config.yaml
model: "image classifier"
cutout: 0.4
targets: ["expression", "hat"]
layers: 10
mlp_ratio: 4
head_dropout: 0.2
lr: 0.005
steps: 40000
batch_size: 128
epochs: 25.2
warmup_steps: 800
weight_decay: 0.01
adamw_weight_decay_other_params: 0.05
Rows from block 6 of a small image classifier, named by matrix and row number. Rows with one number belong to one neuron. Each number is 128 + 24 x the weight over its row's rms, rounded and kept within 0 to 255. All counts start at 0. After the name is the row's rms in percent of the matrix's.
After each neuron's rows are labels from the 100 images, of 14976, where the neuron reaches its highest value: "responds to" is what is common among them. Only what is clearly more common there than usual is listed. The data: cartoon faces.
# fc1: MLP up (model.blocks.6.mlp.fc1.weight, 1536x384), inputs 96-191
# fc2: MLP down (model.blocks.6.mlp.fc2.weight, 384x1536, transposed), outputs 96-191

fc1.510 044 [136  80 108 156 125 121 118 134 146 115 146 159  83 127 121 128 131 141 105 137 162 135 134 128 127 135 132 142 109 182 135 145  85 124 127 122 167 147 108 134 132 137 179 102 105 168 105 132 146 138 114  99 165 132 161 158 170 132 147 103 100 104 106 153 106 106  73 123 147  78 174  93 132 131 123 151  78 136 139 163 120 151 152 180 112 124 116  82 139  90 177 155 101 132 100 144]
fc2.510 051 [112 122 111 101 111 126 128 127 128 146 121 121 114 132  92 119 134 138 161 108 161 154  92 127 117 150 166 126 133 110 176 177  88 158 158 132 118 115 161 118 174 105 114 104 117 148 107 129  80 156 130 146 181 102 140 169 146 117 133  99 131 108 141  96 139 134 113 115 133 146 153 144 116 130 135 121 166 129 160 143 127 123 124 152 117 188 150 110 114 124 133 113 123 106 129 104]
responds to: hat: no hat; sad

fc1.465 233 [119 129 130 162 143 131 156 115 141 121 115  90  86 163 105  99 128 125 147 161 144 100 144  98 115 134 108 120 150 208 157  99 116 158 121  79 178 140 171 125 142 106 118 178 161 156 158 115 140 115 119 137 127 115 158 103 110 100 132 135  78 131 129  93 179 110 123 113 162 160 167 141 134 129 115 109 126 149 145 134 106 126 128 161 117 151 135  84 129 128 129 119 119 139 153 135]
fc2.465 195 [105 127 159  71 109 123 172 151 137 120 100 109 152  52 152 183 128 161  90 182 127 157 126 143 125 116 141 103 100 119 107 152 110  91  75 182 114 176 122 143 141 145 128 124 122 154 114 102 153  83 148 111 133 148 133 155 125 140  92 111 166 149 138 109 139 122 120 139 130 138  98 159 102 148 145 114 112 145 132 125 152 137 122 113 108 133 105 160 119 144 162 158 152 119 125 132]
responds to: sad; moustache

fc1.652 182 [154 102 108 110 111 148 151 147 112 104 117 145 144 148 112 118 132  88 153 143 129 108  80 100 174 148 114 114  72 125 139 150  71 176 107 129 181 141 117 132 137 105 108  92 151 132  96 128 144 156 167  96 134 104 136 113 166 121  75 196 128 136 111 143 184 112 130 107 150 106 168 166 145  74 161 132 127 123 112 122 126 122 138 150 115 180 119 146 107 141 144 108 126 167 134 138]
fc2.652 166 [151 111 163 128 115 101 154 134 138 114 126 103 110 130 140 138 102 116 107  79 148 137 129 114 106 168 154 120 121 128 184 118  91 138 154 120 146 100 133 123 150 114 145 166 140 106 100 149 119  96 155 143 120 159 141 126 104 109 120  47  89 115 130 159 148 122 123 125 144 168 148 115 144 137 127 140  94 123 164  77  75 155 164 117 118 121  79 144 110 158 107 151 151 115 110 117]
responds to: angry

fc1.61 046 [107 114  96 117 144 129 110  83 144 145 136 170  98 118 133 129 132 132 121 122 132 156 177 131 152 112 142 108 115 166 119 165  80 132 108  96  92 127  76 130 115 157 111  69 115 100  98 141 137 115 119 125 115 163 149  63  98 137 103 103 125 171 127 135  91  99 109 123 161 148  95  64 119 126 127 106 128  72 158 158 142  88 114 123  98 140 119 118 107  99 160 118 150 168 128 136]
fc2.61 056 [130 138  97 138 109 125  87 119 122 113 123 149  89 128 105 123 102 182 166 133 143 168 127 142 139 158 135 120 130 119 183  79 152 101 127 173  88 121 109 128 124 169  75 158  82 141 156 132 109 147 155 136 135 138 124 126 110 147  97 145 117 123 149  85 141 123 115 159 125 127 139 160 127 152  98 118 102 121 116 124 140 135 132 119  85 159 145 146  96 162 127 118  83 122 116 121]
responds to: sleepy; cap

fc1.113 135 [120 119 133 131 132  99 171 151 126 122  88 127 103  99  91 114 155  88 157 141 148  96 119 140 138 126 150 123 136 150 155  99 146 144  72 110 119 122 135  97 151 116 132 134 123 132 120 127 213 102 147 107 106 113 121 128 129 126 144 143  86  84  92 117 119  97 117 168 166 130 146 145 165 141 159  72 149 111 110 109 138 117 160 130 146  88 175 144 115 135  95 118 149 127 119 140]
fc2.113 152 [114 145 137 122 166 135 112 121 133 114 106 153 143 122 139 139  92  90 114 100 144 177 130 125 129 137 164 113 107  96  96 118  88 135  96 100 159 100 140 107  85 139 112 137 135 131 170 177 159 181 138 150  89 119 106  78 134 139 107 119 135 166 175 125 103 120 112 122 159 121 162 107 132 121  92 126  94 142 141  97 115 141 128 118 121 152 161 164 153 160 142 170 120 113  97 125]
responds to: pointed hat; surprised

fc1.516 148 [144 167 145  86 130 129  88 155 101 140 162 139 137 136 119 126 103  96 158  89 141 105 153 157 161 122 123 123 130 128 140  87 136 101 175  70 141  97 106 110 141 154  77 108 107 128 148 139  83 142 108 124  85 148 135 150 154 144 155 138 125 172 156 138 135 135 133 121 160 154 156  79 166  72 134 111 136 117  89 124 130 132  75 133  95 140 152 116 164 112 118  98 114 143 103 143]
fc2.516 141 [125 120 105 166 136  70 151  64 138 161 160 145 123 142 133 133 133 103 121 111 155 191  86  74 124 135 114 135 114 138  81 109 110 131 133 161 136  99 128 100 129 103  91  81 147 141 120 131 135 125 147  91 147 137 107 136 129 113 145 101 130 126 149 135  93  80  97 129 204 140 173 134  85 105 108 158 152 110 177 170 139 132 123 109 128 150 122 175  97  76 139 130  98 133 126 117]
responds to: neutral

fc1.422 120 [ 98 118 150  92 117 156 147 118 140 139 155  89 147 125 119  55  83 114 144 137  82 132 137 155  89 143 112 133 117 130 135 112  82  97 113 141 117 149 110 136 145 189 169  92 141  93 176 121 100 150 150 115 133 150 145 128 128 134 116 128 133 145 151 137  77 151 136  95 174 104 109 106 100 127  76 114 151 106 130 154 137 103 134 138 103  93 140  98 109  90 118 137 133 173 123  85]
fc2.422 128 [148 136 144 156 162 123  97 110 140 126 159 126 130 118 127 108 167 145 137  66 145 113 130 123 162 114 122 159 120 156 133 161 142 114 148  97 166 134 133 111 138  89 144 125 137 155 111 124 151 118 163 117 147 105 170 162  80  89 148 139 160  89  95 170 156 164  99 147 101 121 143 133 132 149 148 135 125 110 152 122 131 140 132 137 155 127 148 170 110 136 164 116 133 104 101  94]
responds to: sad; smiling; crown

fc1.644 106 [104 144 126  90  94 108 118 142 118  85 113 153 152 116 175 126 148 131 152 150 111 141 166  90 126 120  91 117 159 146  95 128 138  91  82 145  96  86 130 124  96 157 108  96 139  94 153 105 149 138 126 163 122 163 113  76 101  76 158 124 118 131 123 115 120 122 172 125 156 120 106 186 147 126 107 104 129 163 143 114  94 143 143 163 114 105 106 120  96 176 141 135 121 154 128 147]
fc2.644 107 [ 91  99 131 137 137 126 139 144 115 115 126 121 131  82 122 176 128  74 165 125 152 146 159 108 137 123 136 128 141 140 130 115 115 184  97 172 143 149 123 161 129 156 155 106 106 155 135 134 115 137 121 132 135 130 172 163 113 130 103 121 104 101 138 176 106 129 176 142 186 109 161  79 101 131 142 134 105 148 151 127 106 101  99 137 133  81 138 140 152 119 147  96  92 125 127 138]
responds to: pointed hat; sleepy

fc1.132 021 [ 92 141 149 128 128 126 131 133 108 134 134 131 130 121 172 147 124 105 109 134 147  74 129 141 117 112 108 143 162 133 125 123 105 183 113 111 129 148 161 153 125 128 119 101 154 167 110 149 107 133 129  90 127 100 140 122 137  86 100 109 135 148 157 130 148 120 150 142 169 139 132 175 155 150 121 140 140 115 133 155 160 151 138 152 116 144 117 149 115 155 123 129 146  86 136 187]
fc2.132 030 [105 131 154 108  87 111 118 103 132 131 184 159 135 134 167 147 163  92 106 117 153  97 102 161 116 105  97 145 128 137 159  96 138 186  98 112 107 117 142 101 165  96 129  92 121 191 123 114 110 125 140 101 116  80 137 113 123 114 113 107 167 168 136 116 167 108 150 119 140 139 123 156 146 104 111 146 122 152 117 145 128 127 161 152  80 116 121 140 117 151 118 111 120  55 142 140]
responds to: neutral; crown

fc1.433 107 [119 128  93 128 132 151 159 137 125 130 106 129 184 143 126 160 120 122 125 139 130 122 140 151 139 138 127 102 143  94 119 117 193 157 110 116  96 170  82  90 142 137 170 116 134 148 121  79 136 118 120 121 139 139 130 122 133 121 129 172  98 135 141 132 162 132 118 142 157 138 151  82 186 148 141 141 138  72 145 115 100 141 162 150 165 146 135  82 106 156 109 134 152 144 144 133]
fc2.433 117 [148 155 106 139 113  97  93 148  86 180 145  92 138 135 128 129 138 165  98 148 164 116 115 151  90 110 136 134 158 127 192 123 134  90 131 136 168 132 133 143 140 144 125 108 142 120 156 116 141 104 108 112 122 148 113 111 127 151 155 132 124 135 144 119 149 163 134 119 127 123 155 150 107 122 127 134 165 147 148 102 133 140  94  72  88 168 144 125 120 125 113 117 173 144 181  77]
responds to: hat: no hat; angry

fc1.230 144 [129 119 137 115  62 107 143 152 149 118 149 128 109 109 146 105 134 116 178 138 141 118 103 161 163  89 142 155 132 110 116 142 185 130 175 123 122 116 105 180 135 154 131 150 139 119 142 168 118 130 130 135 138 134 107 131 167 105 139 100 118 147 115 142 144 128 136 137 167 129 149 154 104  96 114 118 130 172  96 112 137 105 115  97  96  89 121 134 100 139 113 120 129 158 172 123]
fc2.230 146 [144 126 141 103 171 146 134 123  94 135  99 138 123  96 125 124 136 124 104 112 123  83 135 152 104 128  87 154  95 144 136 158  84 132 125  84 139 133 128 138  76 163 116  82 112 162 129 149 116 141 106 139 145 100 122  72 119 145 172 136 120 107 167 148 129 142 144 141 119 130 110 125 106 137  86 145 136  89 136 136 129 125 137 146 141 155 142 152 166 123 121 154 166 171 113 100]
responds to: neutral; top hat

fc1.568 075 [123 133 113 128 145  98 104  89 136 129 138  89 109 119 136 119 154 139 137 137 155 110  73 100 132 160  97 157 113  74 114 123 147 137 115 174 136 136 139 140 134 145 141 116 127 164 118  92  86 109 167 156 164 138 107 137 105 160 168 115 124 138 127 135 124 152 115  92 155 118 143 134 146 125 104 133  78 157 123 138 143 112 131 128 117 123 124 138 135 151 168  93 130 116 125  87]
fc2.568 069 [137 121 111 170 144 130 112 143 122 155 171  99  87 123 102 157 143 132 107  80 118 138 134  92 139 103 167 128 159 131 113 102 135 145 132 137 123 147 139 158 186 129 148 110 180 162  71 154 135 136 111 123  94 150 125 100 159 118  96 152 113  88 159  99 113 134 141 153 130 118 109 137 123 134 151 123 112 110 149  98  84 135 159 129 117 103 145  98 132 162 117 158 142 134 129 143]
responds to: pointed hat; angry; crown

fc1.235 098 [114 112 106 136  89 159 129 115 138 136 140 152 145 145 106 128 123 118  91 110 169 115 119 139 151 113 161 118 101 125  90 100 143 120 111 171 144 128 124 157 183  84 123 131 168 125 160  65 109 145 174 106  96 116 152 104 110 131 127 127 110 114 150 156 124 116  97 110 169 141 120 123 110  96 128 158  84 119 172 127  73 117 124 122 129 124 161 138 106 139 107 140 119 141 153 183]
fc2.235 092 [100  98 121  97 124 124 126  78 122 136 101 102  96 112 164 117 146 112 127 133 141 174  96 134 147 126  92 137 129 125 113 105 161 115 128 127 117 129 160  97 105 168  99 109  69 129 115 139  88 123 113 126 178 136 163 118 155 111 112 142 115 134 121 111  98  91 168 155  85 148 151 136 120 129 135 127 164 122 119 110  77  89 103 140 105 120 116 141 156 120 159 134 110 120 135 115]
responds to: sad

fc1.589 137 [161 137 112 120 148 110 150 136 130 121 186 131 103 130  98 120 103 133 118 111  71 113  78 108 157 151 136 142 108 115 143  99 132  83 108 112 121 129 125  90  99 129 123 149 184 135 155 151 127 125 163  91 133 147  97  93 154 124 135 172 168 192 152  99 107 105 162 120 157 105 128 116 109 176 132 135 120 118 126 117 121  93 147 142 151 127 120 135 106 145 110 120 124 133 140 173]
fc2.589 138 [128 119 173 100 111 141 146 147 121 133 132 118 166 138 100 127 143 131  78  93 154  93 185 178 187  95 117 130 156 154  98 121 145 132 118 157 132 111 144 118 124 116 164 140 135 102  74 111 137 161  85 118 104 115 133 108  84 112 118 104 145 116 163 121 116 123 155 133 171 111 124 125 135 127 177  96 172 110 115 149  93 143 115  97 133 116 106 122 104 159 121 110 122 124 113 146]
responds to: neutral; crown

fc1.575 093 [121 122 166 125 140 127 131 118 132 117 154 153 104 131 134 130 157 110 192 137 106 141 174 134 176 114 141 133 143  49 135 161 105 199 134 151 121 166 150 161 122 101 102 142 138 122 126 143 126 100 116 115 111 161  98 175 149 120 126 149 126 120 129 109 112 161 175 106 163 164  93 113 169 111 125  96 142 120 139 115 120 140  85 163 131 131 169 126 131 131 131  82  97 103 118 155]
fc2.575 090 [148 164 120 174 108 154 108  76 130 121 126 131 144 121 107 146 108 124  83 165 125 127  75 103 117 104 116 178 141 168 117 129 150  76 101 125 118 134 125 101  91 110 136 146 122 129 111 122 125 145 150 149 109 131 110 139  95 182 132 100 123 115 133 140 113  82 109 103 130 116 139 114 113 184 137 145 153 106 105 122 134 150 142 134 127 105 106 124 112  98 129 101 159 151 145  90]
responds to: hat: no hat; sleepy

fc1.596 077 [106 141 145 149 142 101 112  95 168 129 136 129 141  99 134  96 145 161 154  98 155 200 125 163 104 116 131 159 141 102 128 134  90 113 109 116 150 160 135 128 161 127 129  99 103 165 108 159 150  91 139 155  74 128 124 144 108 142 100 119 143  68 107 112 139 135 180 127 158 157 101 205 143 123 170 106 155 132 118 173 153 160  93 158 149  79 143 105 158 134 106 125 133 134 137  89]
fc2.596 086 [172 147 133  92  96 151 157 148 129 126  82  96 126 138 109 144 144 157 116 129 122 142 134 121 108  80 131 119 148 111 139 124  77  94 160 147  96 175 109 151  87 152  90  92  96 117 167 131 105  87 167 145 131 129 137  90 172 177 134 141 117 164 150 126  99  92 127 135 121 123 148 119 128 154 109 154 142 121 111 150 124 136 144  96 172 143 109 106 140 175 137 151 134 127 159 114]
responds to: angry; top hat

fc1.87 040 [158  57 113 159 123 121 131 139 108 102 134 172  81 119 144 156 144 133 111 166 106 163  63  98 114 141  69 138 157 121 124 112 131 121  99 137 109 175 156 106 149 124 149  86 118 172 150 121 137 125 124 114 162 137 122 135 134 120 124  87  75 110 148 112 143 108 140 117 151  95 131 176 107 155 129 123 153 118 120  98 169 158 129 155 145 113 105 118 121 114 123 150 126  84 140 169]
fc2.87 053 [147 128 157 141 158 114  65 111 121 115 126 149 135 131 137 168 157 110  98 137 125 129  92 132  78 129  99 133 126 125 159 124 116 138  66 158 137 173 107 117 158 105 116  72 114 127  62 131 131 106 149 151 129  85 141 117 174 106 123 174 133 107 114 136 141 106 100 130 154 135 166 137 169 144 138 137 113 123 133 113 134 110 143 139 119 112 118 158 126  93 120 106 123 147  76 127]
responds to: neutral

fc1.28 175 [ 95 159 145  93  67 132 145 101 106 146 144 145 180 108 139 193 135 150 124 157 170 108 152 146 138 133 151 114 144 115 160  90 141 107 125 116 112 109 115 117  94 123 128 110 128 152 164 163 107 122 111 147 154 143 141 117  80 160 119 133 132 116 170 120 169 124 142 144 154 118 156 131 160 204 107  98 118 107 132 154 143  90 151 129 116 124 117 134 156 102 124 122 133 109 139 147]
fc2.28 159 [125 140 118 143  98 115 151  97 125 158 132 140 131 121 103 137 111 111 131 149  96  88 151 144 138 117 118 153 142 142 112 159  88 122 148 179 197 136 113 116 129 129 127  79 140 100 134 111 117 137 139 117 102  91 127 126 180 115 147 139 114 137 139 110 121 188 142 180 176 102 136 138 130 127 133 145 148 117 148  92 132 120 134 114 138 149 152 130 174 142 135 110 140 139 132 133]
responds to: angry; pointed hat

fc1.54 072 [176 142 128 134 106 150  98 111 127 121  88 109 146 160 116 165 131 129 141 103 161 134 132 125 152 154 133 130 107 139 131 100 132  86  81 124 128 137 110  87 130 102 136 163  40  89 169 117 156 116 125  95 121 106 132 115 136 114 168 139  74 139 124 174 107 109 144 169 154 104 140 125 130 113 109 162 128 111 127 142 118 169  98 104 134 100 157 141 120 138 126 144  93 128 146  88]
fc2.54 069 [106 164 147 125 125  88 118 159  96 145 112 100 120 120 126  97 154 161 101  99 132 167 139  95 135 135 129 148 119 191 174 166 113 114 179 108  92 139 167 164 129 154  98 117 191  91 113 148 123 140 139 146 134 126  82 163 156 108 126 105 151 126 123  95  99 135 134 125  89 138 125 150 125 149 108 129 139 131 140 118 138 117  79 144 130 147  82 104 104  79 129 152 162 130 110 155]
responds to: sad

fc1.613 088 [117  88 182 125 136  99 146 142 116 103 116 136 103 101  88 129 108  77 107 103 117 162 129 137 136 150 155 166 103 130 127 144 127 129 118 136  70 166 103 171  82 150 122 153 154 132  86 113 131 100 158 113 155 127 109 180 111 168 137  99  92 126 161 172 102 116 140 140 159 155 154 160 184 140 164 110 140 154 138 121  76 110 133 163 126 106 101 136 147 123  97  97 125 125 134 111]
fc2.613 084 [136 159 139 175 127 113  71  88 108 139 151 134 142 196 170 149 109 148 106  92 158  90  98 121 103 105  90 118 160 115 157 139 148 136 107 111 129 110 144 102 132 143 122 177 136 140 149  93 127 131 120 161 138 106 108 131 144 117 186 161 158 145 142 180 122 183 135  79 105 122 123 106 104 129 115 171 110 114 131 118 184 172 114 122 103 130  89 135 115  60 171 146 150 120 143 170]
responds to: sad; sleepy

fc1.18 039 [ 85 140 134 104 115 135 119 126 118 126 111 175 141 100 137  96 144 115 111 138 148 144  86 136  81 134 121 118  98 111 147 125 137 154 141 132 152 154 133 154 164 106 133 135 110 112 155 148 115 103 126  96 114 122 114 116 105 190 123 145 106 117 158 145 138 143 132 115 154 160  80 145 122 154 113 123  73 110 116 154 127 150 131 113  84 101 131 105 100 140 100 145 128 104 153 104]
fc2.18 038 [176 128 117 129 105 136 141 172 131 155  96 128 114 176 160 107 154 120 111 135 126 142 130  96 135 111 140 116 146 131 160 110 149 127 113 118  91 120  89 101  94 145 120 123 107 170 143 129 162 129 138 126 141 105 104 140  98 148  81 168  95 182 167 113 116 131 138 111 151 172 126 108 126 181 121 136 133 161 121 115 117 115 158 184 133 145 113 140  99 133 120 129 145 114 126 107]
responds to: sleepy; bald

fc1.5 168 [166 142 145 134 128  92 109 102 156 153 137 154 177 108 152 117 156 141 121 139 181  75 123 118 142 146 165  86 163 121 119 138 114 148 111 134 152  80 163 131  88 136 118 120 153 155 151 109 142 134 100 118 112 163 120 154 158 110 138 122 126 137 131 100 131 127 124 146 157  77 115  98 134 140 118 143 149 133 106  89 126 120 139 153 161 148 122 153  99 102 101  91 143 129 155 106]
fc2.5 172 [115 115 106 147 125 111 119  94 107 136 160 148 116 106 113 132  76 131 130 125 131 133 158 117 121 170 121 126 125  90 131 116 133 124 109 128 148 179 122  94 129  84 174 175 106 144 100 138 174 117 139 114  89 108 137 105 128 105 141 153  94 151  79 143 128 117 153 124 117 186 184 147 113 177 141 110 114 117 183  98 155 149 150 101 104 128  96 159 130 122 132 145 111 133 126 118]
responds to: sleepy

fc1.476 020 [ 99 111 112 126 117 100 124 140 122 151 109 168 127 133 111  92  79 117 155 105 127 133 143 126 109 126 145  60 178 135 118 117  89 134 124 130 173  88 100 121 157 140 152 148 107 131 154 140 145 143 155 144 104  90 111 146 114 113 145 116 163 120 129 163 134 103 135 113 163 111 122 119 108 137 126 125 115 177 142 117 141 143 134 117  57  72 132 155 169 142 158 142 164 175 143 111]
fc2.476 032 [ 91 116 153  78 103  99 138 119 110 132 175 146 121 135 130 129  96  88 180 120 133 125 144  99 118 112 120  93 145 121 132 126 104 151 129 140 137  85 122 148 124 122 124 134 133 130 160 134  88 137 144 162 101 133 112 128 127 178 156 122 147 105 111 179 164 126 118 106 148 104 112 121 126 152 143 123  94 155 109 151 127 131 118 118  83 107 108 127 173 143 101 136 156 137 189 115]
responds to: pointed hat; smiling

fc1.512 054 [ 97  99 111 131 151 162 124 114 158 131 140  89 145 130 133 111 116 132 141 168 106 118  75 109 115 109 143 149 112 141 132  91 108 102 148 113 107 125 110 113 113  97 127 133  80 161 115 120 118 148 124 125 115  97 146 105 110 138 149 168 118 115 183 128 152 131 120 160 168 126 137  99 100 136 100 147 120 118  68 100 112  90 136 131  79 144 151 123 151 122 140 134 139 112 129 140]
fc2.512 063 [130 122 134 142 109 125 110 113  98 123 139 139 168 124  96 154 175 147 140 156 115 118 124 144  91 116 115 135 131 129 111 139 125 155  92 141 131 127 101 134 162 157  76 180  96 149 108 181 101 125 151 116 120 102 131 121 138 143 115 148 140 160  58 151 153 123  94  86 151 137 103 173 140 126  90 139 105 170 158 143 137 131 174  96 165 127 120 129 139  93 125 127 104 102 115 130]
responds to: neutral; angry

fc1.274 056 [120 130 108 125  79 181 112 119 173  93 189 144 129 134  94 124 134 139 113  97 118  91 138 113 159 136 151 112 156 112  98 112 152 124 102 143 134 158  94  77 162 150 121 131 174 109 126 110 116 149 167 139 154 123 139 141  95 149 135 142 109 116 106 148 150 133 102 134 154 123 126 106 104 145 119 125 158 120 140 110 132 160 155 117 147 119 157 127 144 144 105 139 136  93 114 116]
fc2.274 068 [150 128 131 105 117 110 117 176 152 171 179 108 142  97 148  74 143 102 155 129 158 114 129 117  96 116 121 192 127 125  86 146 151  84 140 145  60 120 115 151 173 140 133 164 115 111 104 115 162  91 155 103 155 156 105 124 124 158 137 154 175 120 161 153 105 152 107 133 138 101 126  76 125 118 154  84 112 134 165 143 136 106 143 115 124 118 110 100  85  70 130 178  92 142 165 125]
responds to: sleepy; cap

fc1.648 079 [172 177 122 125 176 109 136 155 154 113 146 104 122 144 163 128 140 111 104 111 151 127 164 121 108  95 129 142 120 126 143 118 103 142  92  93 119 172  95 142 137 110 133 146 150 127 139 120 172 159 157 150 119  90 106 154 104 145 171 139 126 120 138  92 129 124  78  88 160 117 147 147 123 130 127 132 107 131 161  96 109 120 133 123 108 131 142 147  89 139 136  82 161  80 136 123]
fc2.648 083 [128  96 130 136  81 109 119 136 142 138 115 132 112 105  84 122 178 157 125 106 144 128 129 149 102 144  92 148 137 143 116 111  97 141 130 140 109 103 124 142 133 173 140 160 144  89 122 124 107  85 137 123 149 146 102 139 165 118 143 120  95  70 105 121 113 129 140  87 114 128 110 119 122  85 134 125 118 117 125 126 119 168  73 128 120 137 108 123 139 113 119 130 148 165 119 121]
responds to: hat: no hat; surprised

fc1.320 184 [120  84 134 134 131 152 149 128 137 134 106 163 161 107  96 116 134 112 154 119 144 148  92 125 126 146 156  98 142 149 130 116 113 138 106 184 142 119 187 160  64 136 154 146 153 109 170 141 103 153 116 137 148 105 121  83 132 120 129 137 169 153 139 113 138  53 167 130 141 126 144 147 140 104 130 100  76 170 107 135  83 122 141 149  66  99  92  83 144 108 142 160 163 169 152 110]
fc2.320 161 [127 117 124 131 115 152 124  98 131 154 154 116 111 144 123  79 105 157 116 124 142 137 115  96 126 128 194 123 136 137 161 115 138 148 187 129 163 131  98 102 133 162 123 116 156 123 137 148 124 134 119 134 140 146 130 138  84 159  90 152 140 121 114 135 116 143  98 120 175 122 162 183 124 144 148 154 120 148 154 130 118 134 119  77 142 135 105 105  97 141  97 156 101 173 125 162]
responds to: smiling

fc1.629 141 [132 163 128 141 136 134 150 136 103  97 111 121 122 136 126 138 127 131  95  91 144  98 131 118 127 146 100 157 136 114 114 131 135 116 127 147  99 136 116  98 117 163 105 161 182 127 159  54 113 139  96 186 114 142 130 121 174 171 161 167 158 135 116  81 102 117 149 101 169 136 116 143 154 129 131 151 156 141 147 140 164 130 148 113 137 119 165 128 177 148 151 162 145  83 140 104]
fc2.629 145 [ 91 132 103 107 123 131  87 143 129 149 132 117 112 130 163 158 142 146 130 110 125 119 163 120 111 144 152  94 138 160 127 117 102 145 174 149 176 115 140 170  95 157 128 118 114 145 141 171 128 135 123 101 115 114 149 184 121 122 139  90 138 140 146 158 144 129 109 155 128  91 107 126 108 122 148 141 132 114  97 157  85 123 115 148 144 161 123 144 136  95 164 100 128 131 103 147]
responds to: angry

fc1.78 109 [101 140 158 124 133 165 132 107 134 126 128 141 105  99 104  89 119 121 139  99 150 124 128 137 144 127 100 185 199 174 183 127 127 141 140 132 157 155 126 163 121 117 119 120 137  88 153 148 153  98 126 134 115 121 103 117 122 137 131 113 129 116 139 124 136 136 117 105 160 167 116 144 121 129 127 128  93 126 128 138 160  86 162 103 124 138 133  83 133 140 133 123 127  75 150 148]
fc2.78 107 [147 112  75 131 103  89 101 120 142 162 157  99 143 113 171 147 125 128 126 145  86 113 125 147 103 123 144 102 104 110  68 127 115 117 142 147  90 123 166 137 127 157  98 131 112 129 111 120  84  97 117 112  81 120 118 138 183  97 146 145 112 118 141 100 145 139 139 135 101 158  86 123 147 114 123  99 134 128 134 119 136 129 132 175 148 115 119 165 144 115 139 109 130 144 113 113]
responds to: hat: no hat; winking; angry; face colour: teal

fc1.342 027 [135 120 119 172 105 143 134 144 101 104 108 140  94 124 143 117 162 142 111 168  82 131 119 168 112 140 145 131 134 112 130 110 111 126 135 170 128 138 119 109 125 133 120 106 116 102  86 135 137 105 134 152  96 116 126 121 146 154 112 121 134 148  99 142  85 136 112  79 163 143  99 142 171 173 149 195  71 172 178  96  69 124  87 150  88 107 128 139  99 151  82 166 123  84 114 127]
fc2.342 032 [149 127 135 176 114  96 126 115  82 130 155 138  80 103 188 121 136 107  79 119 134 153 131 124 125 136 167 120 150 144 144 107 103 153 155 152  81 142  87 148 102 102  93 124 139 148  98 135 142 132 128 130 137 119 134 140  81  92  89 107 143 112 101 181 146 102 137 119 111 104 125 128 159 132 155 186 139  93 136  87 129 155  94 148 172 159 110 134 143 166 145 142  86 117  99 143]
responds to: sleepy; cap

fc1.392 040 [131 134 112 111 125 156 137 183 159 108 132  97 150 155 104 113 168 108 139 121 143 126  82 154 119 148 150 130 155 114 126 129 151 105 147 110 113 185 123 191 108 157 109 143 146 107 130 128 120  97  92 125  95 160 107 109  94 103 163 126 126 109 121 111 119 116 131 120 169 103  67 112 137 105 110 153  74 101 100 127  98 147 140 151 131 147 128 140  95 130 112 150 124 131 119 114]
fc2.392 040 [118 121 105 153 113 142 138  82 127 129 147 182 158 103  99 123 118 138 135 131 123 121 189 137 147  93 110 149 108 124 144 140  92 139 134 177 120 153 140 105 132  70 130 186 146 154 113 145  93 102 149 115 132 141 148 161 151 187 140  96 108 119 136 138 126 162 155 130  88 119 178 114 153 145 151 144 117  84 111 112 153 141 124  75  72 128 127 181 166 161 153 127 109 146 140 121]
responds to: sleepy; sad; bald

fc1.357 189 [165 139 118 112 133 108  98 129 169 123 147 128 120 109 148 133  78 128  85 101 127 140 140 149 126 150 108 179 135 121 120 126 118 104 158 143 108 102 128 135 134 135  96 139 135  65 135 129 137 137 115 105 134 131 141 138 135 181 142 103 134 134 141  82 138 113 122 133 171 104 161 130 121 143 125  88 164 127 173 135 135 124 128 141 158 136 131  93 114 104 150 102 148 105 153 159]
fc2.357 173 [ 84 114 161 144  97 185 110 143 114 124 119 123 122 142 106 158 102 103  96 140 128 118 131 144 128 163 118 116 130 122 147  84 123 141 128 157 136 143 113 146 108 108 157 154 182 136 134 105 153 110 154 120 113 108 134 136 116 143 146  65 157  94 116 120 132  95 144 148 164 131 118 112 122 146 154 142 134  98 117 100 128 100 121 134 100  96  98 149 144 134 119 169 151 112 151 122]
responds to: neutral